{"encoder_norm_position": "pre", "encoder_fused_qkv": false, "decoder_activation": "silu", "residual_init": "none", "one_sided": false}
Rows from block 7 of the encoder of a small model that predicts nearness at each pixel, named by matrix and row number. Rows with one number belong to one neuron. Each number is 128 + 24 x the weight over its row's rms, rounded and kept within 0 to 255. All counts start at 0. After the name is the row's rms in percent of the matrix's.
After each neuron's rows are labels from the 100 images, of 14976, where the neuron reaches its highest value: "top examples" is what is common among them. Only what is clearly more common there than usual is listed. The data: larger renderings of crowded toy scenes.
# fc1: MLP up (encoder.blocks.7.mlp.fc1.weight, 512x128), inputs 0-127
# fc2: MLP down (encoder.blocks.7.mlp.fc2.weight, 128x512, transposed), outputs 0-127

fc1.27 107 [115 119 121 153  96  87 118  56 111 111 149  90 110 143  89 145  86 135 109 123 132 102 163 158 105  82 130 106 144 117 133  86 148 150 117 117 118 126 159 139 112 122 132 162 161 125 182  94 110 117 153 121 144 173 128 115 162 141 137 144 150 121 117 158 124 125  92 140 122 113 147 105 150 118 123 144 132 135 117 133 102 146 106 138 139 146 139 114  92 103 122 100 119 126 119 137 130 151 176 140  99  99 206 137 122 147 174 134 152  99  68 127  93 151 164 131 148 116 113 123 145 151 138 126 126 130  88 113]
fc2.27 108 [ 85  85 127 156 116 101 121 122 105 140 120 156 117 157 112 112 103 130 102 131 163 128 154 113 115 100 148 126  88  95 156 126 107 122 126 141 100 103 129 125  94 144 123 114 102 108 153 135  66  80 196 122 144 115 136 166 105 166 139 104 130 153 140 108 102 125 110 132 133 115 146  99 166 119 169 144 128 120 162 148 115 133 133 125 178  98 156 144  86 113 140  94 148 133 145 115 162 148 157 143 132 111 146 126 149 152 141 160 115 109 148 117  65 152 154 125  70 131 119 148 145 122 101 119 107 103 125 106]
top examples: light from behind the camera

fc1.310 114 [128 107 124 157 135 114  98 122 148 113 124  82 122 110  89 164 145 128 153 117 103 157 173 111 108 140 137  96 156 125 135 144 120 117 140 100  82 136 129  84  88 132 114 162 144 137 141  65  99 133 145 124 137 103 167 187 167 132 136 155 147 101 106 162 128 137  84 107 128 134 123 115 135 125 144 126 114 139 122  88 155 133 176  93 135 113 123  89 159 135 174 121 103 124 125 102 140 156 107 152 144 157 116 144 108 116 145 146 118 111  94 102 149 110 152  86 143 102 136 172  94 106 112 102 138 154 140 164]
fc2.310 107 [ 91 129 159 119 175 157 109 160 129 144 112 133 122 134 107 122 100 112 137 117 110 162 132 142  78 142  99 120 109 148 128 140 115 127 147 134 125 150  82  91 124 154 127 112 123 121 148 139 126 138 110  83  72 116 126 138 125 111 122 135 107  77 167 112 109 115 106 125 102 139 151 137 140 125 154 159 184  95 105 153  97 119 119 111 103 136 121  89 143 120 153 113  89 179 122 170 103 180 101 144 126 116 100 109  94 123 164 155 153 140 109 123 124 181 140 139  87  85 170 124 127 106 147 129 162 144 114 129]
top examples: count: six

fc1.74 089 [147 105 134 124 106 147 130 152  79 116 118 135 131 104 150 135  85 151 139 153  84 137 133 181  91 152  98  93 165 145 109 150 150 121 133 126 140 108 165 134  98 160 129 157 110 104  62 123 135 158 152 119 145 145 123 124 134 111 100  92 152 132 171  92 109 131 138 124 123 133 115 167 121 128 137 136 138  96 107 137  73 198 150 144 144 113 140 109 190 163 113  83 126 141 149 131 122 119 118 128 112 153 139 121 154 144 131 102 124 126 151 156 115 107 119 115 120 125  96  93 145 143 119 143 104 166 139  80]
fc2.74 093 [131  90 118 118  81 156 123 152  97 108 119 103 165 105 125 160 125 142 133 115  73 100 167 147 132 162 117 121 115 153 136 188 168  92 116 150 120 129 167  82 147 133  98 170 126  78  63 124 123 174 115 123 111 166 137 126 124 144 170 115 183 124 157 136 153 172 135 139 136 135 117 141 144 108 124 124 140 119 124 141  89 155 140 136 130 113 121 107 167 125 134  86 117 123 110 135 128 127 127 159 148 132 127 111 155 129 126 127 147 106 140 156 102 119 126 109  67  97 107 139 143 124 124 130 113 139 114  89]
top examples: count: six

fc1.421 105 [129  94  87 143  97 148 132 106 150 133 106 138 133 160  89 154 142 134 124 119 117 125 145 129 144 139 135  91  86 179 122 135 126 147 150 102  93 142 178 109 173 155 105 101 165 125 147  84 165 104 145 164  87 111 138 119 133 118 113 117 140 114 144 140 120  94 133 133 132 100 141 101 169 101 141 129  98 162 106 132  72 134 125 166 135 103 134  94 109 126 162 144 118 101 162 154 127 149 136 154 143 154 119 131  63 111 128 146 108 120 131 124 112 148 131 157 123 116 132 141  66 140 124 156 123 115 175  89]
fc2.421 117 [ 91 176 104 143 157 150 131 138 120  93 127 113 138 112 175 124 136 136 115 114 118 157 138 134 146 129 126 126 171 149 165 155  94 101 137 108 135 143 129 145 117  61  74  93 124 166 148 168 162 148 128 127 150 114 106 179 119 130  75  96 115 119 130 141 121 120 120 104 127 165 139 130 109 105 141 144 154 116 152 110 165 110 130 116 111 100 118 127 120 105  72 115 161 126 106  98 100  82 158 127 135 100 143 116 116 131 139  89 139 131  94 139 133 147 125 115 126 156 162 131 182 110  86  93 126 128  96 122]
top examples: light from behind the camera

fc1.104 099 [135 107 128 130 110 143  68 105 106 138 126 149 126 127 104 149 109 139 124 106 120 143  89 103  99 179 104 111  94 129 166  90 103  98 147 124 136 114 145  88 128  88 100 124 130 113 121  91 126  91 169 104 117 113 130 108 122 169 152 154 128 123 114 137 117 149 128 134 154 125 156 149 131 123 152 123 171 134 138 119  79 147 132 130 116  96 165 150 136 160 143 155 163 104 138 116 140  92 121 193 152 154 110 138 105 129 142 135 138 110 152 150 154 143 111 127 114 111 123 153  92 110 123  37  89 138 142 139]
fc2.104 100 [185 133 130 149 150 160 140 126 141 148 107 144 191 141 148 103 120 130 136 140 108 113 128 151 179 141 103 150 134 127 138 157 181 137 131 156 111 134 159 141 139 114 169  84 161 101 139 168 112 155 118 112 133 113 127 114 111 116  84 104 135 113 126 111 105 177 112 106 124 168 123 111  99 124 134 154  68 136 130 157 162 106  97  88 103 139 142 147 185 125 124  70 123 141 108 132 135 108 132 118 148  97 138 102 109 128 116 101 139 116 133 106 124 153 132  81 135 121 135 124 141 165 152 158 110  88 142 110]
top examples: light from behind the camera

fc1.7 086 [ 85 169 119  84 142 120 127 120 102 125 132 124 113 140 138 175 110  86 160  97 110  97 129 146 101 139  90 115 115 120 115 122  86 117 113 126  90 113 114 141 113 117 118 168 130 119 103 104 128  95 130 107 145 146 155 140 123 182 134 152 132 104 123 137 122 101 109  92 138 146 113 149 122 123 122 155 171 143  99 157 100  67 102 135 140 138 115 126  79 113 160 116 115 108 141  96 127 112 134 139 123 116 108  89  80 142 105 134  94 120 110 158 128 127  68 106 194 107 152  99  90  97 133 102 144 124 116 126]
fc2.7 088 [160  99 136 147 143 106 119  95  79 125 120 135 130  98 146 118 105 135 145 111 137  87 157 137 120 136 135 128 114 120 151 176 132  90 191 104 167 107 169 112 100 129 140 122  96 132 145 113 148 169  93 129 143 145 126  83  97 144  88 154 168 140 106 150 125 125 131 114 128  79 117 134 123 134 147 117 137 140  75 164 134 113 124 107 102 126 100 168 134 127 177 115 130 119 110 118 151 124 120 110 148 121 171 141 119 104  99 118 110 130 129 107 157 113  96 106 128  82 119  89 145  82 119 142  84 179 136 119]
top examples: ladder

fc1.53 099 [143  98 138 146  70 103 136 109 113 112 147 121 179 123 162 150  95 103 126 132  95 127 152 127  55 128 143 131 124 113 101 145  78 145 102 108 182 130 127 125  93 153 164  75 148  93  96 143 139 154 166 136 137 106 108 115 112 121 155 126 143 142 138 125 120 109 114 137 135 184  98 138 134 106 131 138 125 136 140 107 114 137 103 145 134 122 122 148 137 130 103 140 141 129 104 136 165 106 134  96 124 147  92 115  97 183 129 154 158 140 120 103  66 128 108 112 129 133  75 143 144 141 114 123 116 118  89  91]
fc2.53 097 [ 96 112 124 126 108 113 124  89 127 144 113 120 158 104 153 159 152 121  92  53 137 128  97 109 135 117 127 121 127 156 172 126 125 131 135 119 148  92 138 120 115 132 173 122 150 100  99 116 110 101 136 103 127 141 149 154 168 135 119 127 133 146  97 137 152 149 135  96 141 133 145 132 163  83 177 160 103  97 125 152 139 160 116 114 136 181 155 134 139 109 130 148 111 155 161 139 164 135 103 144  89 172 128 169 137 154 136 133 124 137 143  81 176 107 164 138 144 152 123 102 114 100 185 132 137 132 165 146]
top examples: blue object

fc1.226 105 [148 117 173 117 122 118 110 133  85  99 124 101 108 147 113 122 143  89 130 175 112 140 171 130 170 120 122 113  91 145 133  93  87 101 129  91 107 165  95 102 124 108 151 108 150 151 117 117  97 147 159  95 143 142 117 139 134  83 105 121 124 157  98 142 156 158 117 133 130 126 112 114 129 158 103 120  93 122 166 136 128 110 141 130 178 112 161 132 133 147 142 147 108 131 120 153 152 149  95 100 127 136 119 160 106 158  88 151 169 144 109 120  79 150 190 134  91 133 133  95 123 130  93 153 151 124  86 131]
fc2.226 096 [131 139  94 139 138 103 137 125 129 123 205 134 139 152 149 130 149 128 113 166 150 208 126 139 125 117 161 160  93 139 133 161 162 132 137 117 137 120 100 136 153 127 138 129 105 152 107 131 123 127 165 104 132 134 163  75 162  95 123 148 137 155 136 148 140 105  76 115 101 160 139 109 133 135 133  80 181  99 118 139  91 140 126 146 128 157 164 148  87 142 136 119 138 141 170 111 131 119 116 118 103 115 152 137 126 136 166 120 140 169 141 128 158 159 120 141 126 102 115 151 107  92 120 170 130 126  79 142]
top examples: light from behind the camera

fc1.333 083 [ 85 126  93 157 127 173 111 136 141 140 141 120  84 125 100 135 107 107 153 143 149 123 159 161 128 133 110 161 105 159 100  75 122  95 159 100 154 102 168 161 158  98 154 136 109 143 130 105 141 118 104 118 114  99  82 140 136 123  95 117 137 124 118 141 128 114 105 100 131 100 155 130 157 131 109 137 109 155 148 114 150 191 121 134 160 102 143  94  85 134 124 133 131 121 126 102 153 169 141  91  84 102 135 142 127 104 134 127 101 151 119 130  83 127 122 142  88 146  93 123 177 124 136 132  99  92  99  93]
fc2.333 084 [120  99 149 104 150 146 107 107 135 132 163 114 134 145 124 101 150 126 132 148 130 163 155  95 117 142  87 130 115 140  89 144 119  80 185 152 151 174 156 124 115 133 129 173 159 182 139 161 134 129  89  82  75 113  94 140 149 131  98 137 116 134 121 127 105  83 121 136 104  76 161 124 153 109 101 141 105 119 173 117 105 136 127 153 152 121 116 102  89 125 100 146 151 132 131 150 100 143 138 104 109 137 126 112 125  92 144 133 111 157 145 135  81 155 124  93 104 134 134 106 122 114 116  86 136  96 131  99]
top examples: light from behind the camera

fc1.235 113 [126 125 162  61 167 142 111 130 154 140 131 136 139 145 142 158  64 155 115 138 110 114 159 140 116 124 123 102 114 118 160 154 170 162 148 127 135 120 115 132 136 119 124 126 132 125 128 121  77 116  98 112 132 119 108 124 155 129 107 150 140 154 138 130 160 147  86 140 125 120 128 149 135 121  89 127 147 162 132  96 132 161 153 128 146 142 173 158 147 198 186  87 124 107  71 125 133 112 155 137 132 127 108 106 134 116 122 101  72 144 120 167 152 155 132 120 146 117 157 167 153 140 139 137 163 134 168 134]
fc2.235 115 [119 120 122 123  81 154 140 135 150 147 123 105 143 109 129 158 127 130 148 152  72 124 109 136 128 126 123  94 158 120 133 132 149 145 116 119 132 162  83 180 144 125 124 140 121 157 140 128 121 177 139 155 103 139 173 150 155 139 106 120 139 119 131 107 178 105 110 138 141 138  79  80 174 127 139  95 180  90 121  94 156 137 135 103 137 123 120 122 127 125 105 141  86 153 124 120 104 169  74 111 103  92 116 137 155 157 120  96 136 132 161 125 142 172 143 149 174 133 135 125 115 162 131 162 139 151 124 177]
top examples: umbrella

fc1.355 108 [102 104 157 136 154  93 102 161  94 120 108 123 111 116 102 110 130 115 148 147 141 119 151 123 119 125 134 118 155 151 125 108  75 121 151 119 137 143 160 122 102 138  89 149  93  92 129 172 132 117 160 126 132 153  93 118 100 122 132  63  89 140 121 107 113 136 163 138 114 146 126 148 159 129 133 101 135 101 106 149  93  85 150 160 165 115 105 137 102 138 111 103 113 137 144 129 106 107 106 217 156 154 115 121 129  93  91 130  95 115 139 106 142 121 102 103 110 123 134 148  70 120 148 108 117 153 112 100]
fc2.355 116 [133 127 114 141 129 133 139 138 135 124  87 120 117 139 134 135 107 129 136 171 125 162  82 126 102  92 126  93 130 142 126 178 138 141 120 125 107 159 101 147 115 115 110 154 168 139  99 163 151 167 134 149  74 100 149 141 135 163 115 174 121 126 129 117 106 132 173 118 116 114 142  89 144 121 147 114 166 104 117 141 104 117 149 114 102  96 154 157 123 161 125  87 107 134 102 138 158 153 109 125 144 171 117 115 158  87 123 134 152 181 124 165 145 111 186 117 129 109 136 113 122 154 163 101  99 153 132 190]
top examples: ladder

fc1.244 123 [125 181 122 131 119 117 122 103 130 127 177 103 144 128  93 148 110  99 123 117 151  93 114 111 128 117 137 162 128 159 137  93 145 173 143 140 131 118 158  82 117 111 118 116 153 149 146 194 116 102 128 174  91 145 118 129 151 114  98 153 128  95 153 166 162 100  94 132 157 130 123 117 192 126 127 133 134 157 160 120 136 156 130 129 164 100 134 131  94 134 135 113  99 102 103  93 182 107 155 134 123  92 150 118 163  95 106 110 135 150  91 144 115 142 134 166 130 144 162 117 141 117 129 124 152  96 107 112]
fc2.244 130 [ 96 147 165 201 149 169 138 114  73 103  84 152 107 101 105 181 132 163 109 107 154 100 133 121 121 128 156 150 140 152 142 157 114 152 114 182 154 108 108 143 146 146 121 138 144 121 146 143 141  94 128 127 119 155 124 109 120 134 130 105 105 167 158 125 140 142 134 156 105 157 120 144 155 139  92 121 112 154 161 141 103  80 128 158 112 121 119 149 112 141 109 116 135  94 109 131 154 109 160 137 165 113 110 166 144 137 134 116 122 116 137 110 114 160 115 156 131 101 102  83 118 104  75 155 152 139 156 110]
top examples: light from behind the camera

fc1.240 082 [119 124 109 107 125 168 139 134 144 110 126 121 129 111 134 130  79 111  93 141 137  35  92 102 121 150 103 121 114 148  89  99 122 120 140 124 145 112 115 122 120 141  83 101 120 151 130 156 120 174  73  97 147  75 136 119  87 122 148 163 145 123 133 119 125  97 107 171  91 131 129 134 157 133 138 167 102 133 142 124 129 157 124 134 120 129 108 120 163 132 127 109 152 131 131  96 134 163 131 130  85 122 156 101 120  96 112 116 127 151 102 155 154 120  86 124  83 137 146 135  88 113  89 164  91 116 130 129]
fc2.240 083 [119 112 103 121 128 124 126  92  96 106 117 125 135 148 171 135 177 106  88 171 101 139 105 110 124 121  96 134 106 112 133 113 104 133 114 125 123 108 135  90 101 156 136 150 133 188 207 140 119 125 109  92 109 108 122 126 137  93 148 154 117 130 128 158 172 116 115 113 133  86 125 135 121 140 136 192 135 129 161 149 126 132 158 113 138 130 119 125 111 109 128 105 114 161 178 151 120 110 120 105  95 121 104 142 117 146 105 136 109 128  88  84 127 130 114 110 116 175 168 156 120  85 106 134 138  87 163 160]
top examples: snowman

fc1.297 114 [150  65 102 101 152 115  85 129 153 133 137 179 130  90 124 145 141 123 147 105 114 130 170 136 124 136 141 179 154 142 116  93 152 113 103 106  83 113 136 123 112 181 116 112 131 119 149 136 131 155 145  80 122 138 138 157 125 111 113 114 129  95 101 136 149 104 148 134 138 180  93 124 119 120 159  81 138 125 115 127 150  99 124 103  70  87 110 155 151 166 128 151 130 127 134 128 132 137 139 134 112 120  80 103 192 113 142 162 107 134 123 108 140 118 160 141 134 135 149 127 129 120 139 163 119  88 117  84]
fc2.297 106 [119 159 127 143 145 149 132 126 125 121 128 100 112 121 149 147 124 121 105 124 127 151 142 127  90 111 127 102 121 134 156 166 114 150  75 108  93  73 133 111 120 116 130 114 133 149 117  83 124 102  74 155 129 101 188 111 176 126 121 168 172 166 118  90 169 146 118 148 125 138 194 124 104 116 128 149  94 155  85 108 123 119 153 139 146 128 153 129 117 126 123  86 126 134 155 124 154 108  84 103 126 108 113 106  99 157 103 152 130 145 141 150 138  98 104 128 167 123 125 123 101 152 109 137 146 182  99 125]
top examples: count: six

fc1.475 079 [130 131 117 110 116 158 126 121 101 104 154 114 139 142 103 121 170 101 151 105 115 161 110 151 115 151 111 132 145 130 112 111  83 137 116  88 138 146 108  83  86 126 130 133 131 135 105 163 187  95 132  95 181 123 126 102 103 136 144 109 120 125 142 205 130 153 112 155 118 176 116 168 166 118 101 108 124  87  90 111  90 146 164  98 129 109 139 115 123 104 119 136 106 146 133 157 158 145 133 114  98 118 121 126 130  99 130 158 169 127 113 132 137 126 126 101  95 106 120  95  90 123 152 145 112 170 154 156]
fc2.475 080 [148 146 133 129 164 119 147 183 138 131  98 135 153 111 155 103 127 149 140 109  76 115 153 130 121 112 150 132 141  94  91 154 126 169  93 107 122 112 116 121 126  94 112 125 135  98 165 144 110 151 134 139 117 122  96  90 108 171 141 103 143 137 137 146 164 143 134 155  76 108 140 182 191  83  93 134 114 154 104 119 144 147 122 119 109 138  85 135 114 141 114  79 114 119 112 123 152 132  85 112 102 171 147 149 126  92 115 133 142 130 139 118 117 182  93 123 149 161 152 143 122 168 114 142 108 130 124 123]
top examples: light from behind the scene

fc1.277 093 [ 76 135 140 129 126 135 143 156 135 108 122 134 121 138  91  98  99 101 138 143 133 124 155 160 133 130 122  97 174 139 115 112 118 128 111 105 112 105 147 122 116 119 177 120  96 180 100 113 130 118 141 130 161 161 132 111 121 120 149  77  94 143 168 137 139  85  89  75 146 129 108 142 148 172 124 114 120 144 126 115 174  98 124  85 114 145 150 135 115 132 108 148 146 113 142 111 161 122 134  95 112 100 169 114 129  98 107 150  97 128  99 128 104 131  64 148 162 130 118 138 161 153  76 143 146 101  88 109]
fc2.277 087 [ 99  98  87 123  98 149 125 144 158 133 136 133 172 150  91 130  87 127 144 157 118 126 151 139 113 104 119 142 140 147 119 111 126 136  98 125 122 142 138 139 114  99 148 152 148 162 114 111 126 100 101 113 166 150 151 132 149 118 157 105  79 145 103 202 100 153 117 160 132 107 103 148 167 149 145 161 120 138 134 133 134 126 145 155 118  96 122 154 118 151 113 100  93 142 107 138  95 145 157 133 133  91 123 126 154  81 116 121  94 176 109  88  69 139 144 137 143  98 145 147  98 130  82  94 156 125 141 104]
top examples: light from behind the scene; pine

fc1.325 108 [120 159  75 163 142 150 151 166 146 118 126 127  88 131  95 180  62 129 136 105 133 104 108 127 111 170 129 129 153 115 185  90  97  92 127 151 114 132 126 139 135 112 147 111 170  95  99 125  85 128 153 132  91 146 113  96 138 114 111 146  97 110 122  85  97 127 118 134 141  79 194 123 109 133 157 132 129 141 135 115 102 141 120 130 131 126 157 103 123 111 108 102  92 136 111 135 152 126 139 110 124 129 164 142 119 144 133 145 139 130  82 161 118 110 150 151 146 144 127  84 161 117 141 117 110  90 150 128]
fc2.325 104 [107 125 111 131 163 127 154 130  70 109 137 146 147 144 109 133 135 127 105 172 158  90 159 136 107 143 159 114 119 113 151 141 142 119  88 131 172 146 123 132  61  85 119 121 143 139  82 119  70 148  91 139 118 159 128 158 133 127 156 131 167 156 147 125 124  96 131 139 130 185 137 128 156 115 127 153 102 136 118 105 111 136 121 105 133 151 116 168 120 113 123 165 181 140 138  97 115 160 117  79 132 147 115 131 186 131 129  92 116  95 150 148 112 113 141 147 109 153 129 146 120 109 111 147 126 131 122  82]
top examples: light from behind the camera

fc1.118 083 [115 139 153 128 116 141 129 138 104 123 152 175 146 151 114 112 117  89  93 126 164 116 137  90 142 107  91 126 131 112 149 118  99 110 104  93 102 119 143 129 120 133 149  99 141  90 163 174 131 112 121 137 161 127 100 103  95 128 109  99 130 104  83 129 140  99 119 147 130  86 132 106 122  80 141 141 141 130  97 114 126 133  79 119 107 111 124 108 118 154 135 114 143 141  91 104  80 107 119 126 141 147  84 147 134 152 114 111 123 118 127 124 213 148 117 144 172 108 142 105 109 157 167 156 113  94 121 187]
fc2.118 086 [118 148 134 143 110 136 116 164  80  75 102 131 113 129 118 153 125 151 117 199 138 129 129 115 118 161 122 122 152 104  94 120 120 119  86 114 131  92 136 144 138 129  89 130  84 104 125 126 154 113 110 135 123 165 127 110 115 152 141  80 133 111 128 107 125 146 163  79 140 101 161 165 142 176 124 136 164 144 129 139 133 128 147 131 144 109 128 108 148 136 166 164  91 161  92 153 174 126 138 112 140 133 137 188 116  83 124 124 103 115 122 114 167 163  90 150 128 136 165 105 109 124 116 129 125  79 124 132]
top examples: count: six

fc1.149 106 [137 106 124 104 178 170 125 120 125 107 144 128 150 141 107  85 129 136 122  72  85 139 128 118 101 133 102 125 141 123 171 137 117 122 179 117 159  94  79 148  98 156 127 124 126 151 122 161 134 103 118 113 147  98 115 127 152 122 179  94 132 153 137 121 157 165 101 123 159 153 160 178  88 133 129 117  96 178 173 123 124 128 117 161 122 142 113  79 140 173 161 125 161 126 121 123 106 125 104 157 157 144 152 101 114 134  89 131 117 117 142 141 118 113 127 132 161 140 139 140  90 129 109 138 131 143  87  96]
fc2.149 108 [156 140 150  82  88 107 120 112 126  97 107 103  88 120 121 160  94 115 169 131 142 108 109 154 155 167 114  97 132 108 125 128 145 156 114 117 102 123 154 102 143 113 139 165 134 140 143 106 137 114 137  89 133 144 172 145 103 125  73 142 142 116  79 143 139 121 175 122 135 144  98 126 140 127  83 167 126 113  90 143 162  90 138  88 122 109 119 144 137  79 142 123 115  98 147 133 142 130  97 130 114  69 126 152 168 139 166 146 147 119 119 134 137 126 160 147 152 177 134 118 135 150 121  89 118 121 148 171]
top examples: umbrella

fc1.9 095 [156 120 140 135 116 155 150 141 139 123 162 138 131 122 104 167  36 143 158 131 107 136 111 135  94 163 134 103 122 168 104 140 134 169 154 114 116 145  91 131 142 117 116 168 111 111 147  87  82 121 169 121 140 120  88 164 118 125 102 135 102 138 147 120 132 147 109 116 114 196 128 106 129 101 126 106 163 136 172 128  95 135 156 120  90 171 110  99 133 145 117 169 104 124 106 144 149 122 144  88 157 120 153 123 115 145 122 150 116  89 122 125  89 128 160 121 164 136 125 117 135 116 104 102 102 105 128 132]
fc2.9 089 [198 124 140 165 152  91  90 146 103 124 153 152 116 131 128 153 142 141 148  84 147 117  63 117  99 153 116  89 152 129 100 123 147 139 139 116 126 111 126 110 146 161 135 134 137 129  93 151 164 122  97 126 134 109  86 143 121 172 128 157 105 112 155 119 126  96 120 157 142 104 109 174 137 154 113 106 164 146 138  96  85 174 101 150 122  64 163 118 139  97 125 153  88 119 129 105 145 127  94 127 148 124 135 117 122 155 100 137 177 162 130 118 132 128 130 151 120 112 101 142 163 112 125 133 106 140 127 134]
top examples: umbrella

fc1.300 120 [140 122 117 181 104  94 121  94 134 113 134 111 115 156 165 144 143 124 139 121 113 161 100 141 143 127 104 143 177 164 121 155 137  72 125 122  89 103 145  71 148 124 156 120 141 157 137 123 124 134 140 127 151 156 136 139 159 118 134 119 170 103 133 127 126  94 112  63 132 128 162  67 114 136 101 105  85 132 136 116 142 136 183  84 109 114 136 103 111 150 121 129  99 164 133 154 135 175 178 132 148 130 137 136 115 108 132 131 129  73 147 126 104 138 164 120 130 134 153 141 142 163 104 122 118 101 135 105]
fc2.300 116 [165 129 148  78 119 118 154 144 134 145 125  76 144 100 136 107  46 147  88 143 147 116 133 126 116 161 130 145 133 134 182 126 148 108 157 102 114 116 127  99 155  95 142 106  77 137 117  89 144 143 131 135 129 114 118 119 136 104 143 122 108  80 142 126 116 156 135 110 105 107 141 138 136 134 163 166 125 124 121  90 129 121 117 148 112 159 165 136  97 130 129  77 112 131  99 123 107 135  92 103 152 166 114 121 145 154 139  88 128 121  84 110 157 124  58 103 104 129 149  96 102 122 134 160 116 130 122 117]
top examples: count: six

fc1.472 094 [106 117 177  84  98 135 163  95  99 137 135 143 126  99 154 140 139  99 131 150 152 118 149  98 132 144 110 157 121 149 122  98 163 156 139 149 113 138 137 154 145 132 107 107 107 181 146 107 101 143 187 100 155 156  74 167  89 118 104 129 144 127 100 109 121 126 118 114 168 112 109 164 138 137  94  95 147 136 122 108 108 135 112  88 137 155 116 119 134 107 149  84 124 118 142 155 130 128 142  97 125 138 148 110 125 104 103 128 155 134 128 113 106 127 142 153 170 139 109 170 159 138 108 108 148 178 190 136]
fc2.472 102 [103 178 103 168 158  77 144 156 116 114 120 133 106 111 148 110 119 122 110 138  88 112 151 149 118 139 114 115 124 130  96 153 119 108  96 165 108 125 122 131 147 153  98 143 143  81 127 162 171 145 163 161  90 168 160  84 158 173 160 147 139 131 137 156 160 137 126 125 186 142 121  81 149 136 146  86 123 148 123 135 120  99 104 112 159 127 105 119 110 146 155 122 143 132 161 147 123 151  91 140 165 101  94 125 139 137 140 158 133  80 133 123 140 115 111 115 152 132 132 135 138  90 149 151 107 108 110  98]
top examples: umbrella; tree

fc1.5 124 [112 123 106 128 130 139 144 143 129 120 140 123 146 103 116 157  83 121  81 134 145 170 127 120 154 178 146 117 105  99 130 126  83  90 118 125 129  99 120 117  66 154 166 130  97 160 136  73 151 138 176 115 141 131 120 107  69 122 128 163 117 146 110 139 120 117 118 112 164 127 148 137 157 172 109 120 104  90 147 101  92 155 143 149 123 145  97 128 112 133 135 156 161 170 147 100 131  89 116 133 129 129 148 141 118 136 144 135 115 146 126 127 134 120 133 113 110  83  91 116 137 118  85 136 136 135  52 150]
fc2.5 127 [154 159  86 137 127 108 133  96 134 123 179 131 134 100 151 151  93 148 164 114 120 178 101 120 133 126 143 126 117  95  96 132 100  92 155  84 143 147 103 124 129 127 152 158  82 129 150 103 157 181 164 167  84 149 128 141 157 131  94 103 127 149 150 178 114 156 156 119  98 159  78  87  93 122 153 147 124 119 113 109 116 119 127 121 123 107 106 134 117 128 166 132 147 134 132 148 131 118 142 129 115 134 159  94 138 113 129 138 135 112 122 177 125 115  80 123 160 115 129 167 117 109 137 126 177 112 132 154]
top examples: candle

fc1.64 111 [107 138 123 109 140 138 166 121  98 147 123 166 112 145 158 135 163 157 159 104 153 119  74 139 132 125  83 120 113 163 178 151 154 140 129  96 118 101 148  74 157 130 126 119 117 105 127 108 109 112 125  80 128 131 147 121 111 117 114  99 153 105 106 118 180  85  93  98 108 118  75 144 130  94 125 153 122 110 135 135 165 102 161  88 110 117 105 127 128 151 114 144 140 104 128 117 112 139  97 132 159 106 130 130 129 152 144 136  98  71 139 129 103 136 131  93 111 138 144 158 152 117 172 173 102 151 106 102]
fc2.64 114 [ 99  80 153 121 138 124 126 155  97 110 148 147 134 106 141 135 168 132 145 110  86 105 140 107 105 137 111 149 127 122 134 155  89 116 124 129 129  62 140  87 136 137 139 128 171  98 152 160 139 138 146 116 176  93 124 115 143 120 127  98 155 139 121 216 102 149 123  79 146 128 120 149 126  98 132 130 142 114 121 146 144 105 120 155 100  98 177  90 122 149 103  94 154 164 121 126 117 128 129 110  92  97 141 105 128 132 156 106 120  73 119  90 118  91 101 116 128 160 120 118 149 114 120 120 162 122 128 124]
top examples: light from behind the scene

fc1.234 097 [158 152 128 135  87 152 148 166 146  99 128 111 146 137 150 120 113 147 123 115 110 114 161 167  83 141 142 146 117 140  86 126 121 147 174  89 155 152 168 131 147 110 134 160 170 114 176 103 122 134 115 147 142  88  84 150 139 120 128 178 140 163 128 107 128 156  99 121 144 131 168 106 161 119 150 136 126 156 110 116 150  93 138 113 121 118 159 116 125 179 130 102 140 168 168  99 140 139 117 133  92 156 128 145 123 147 164 111 114 159 114  71 136 145 128 115 117 145 152 119 152 138  86  74 118 127 121 137]
fc2.234 107 [156 131 109 173  96 153 196 130 170 130 122 123 123 114 103 155  88 123  83 156 118 138 120 184 130 118 109 146 106 141 151 142 157 171 162 134  91 143 188 146 131 134 137 127 144 115 141 136 104 130 147 108 149 129 103 163  89  97 137 117 143 171 147 154 146 135 134 115 168 150 155  96 116 149 124 124 103  97 130 107 115 106 145 141 111 129 149  72 118 135 164 127  80 132 145 100 149 138  84 159 158 129 126  99 153 113 138 111 129 136 147 124  92 109 116 101 122 150 149 129 117 151 103 119 117 112 165 159]
top examples: umbrella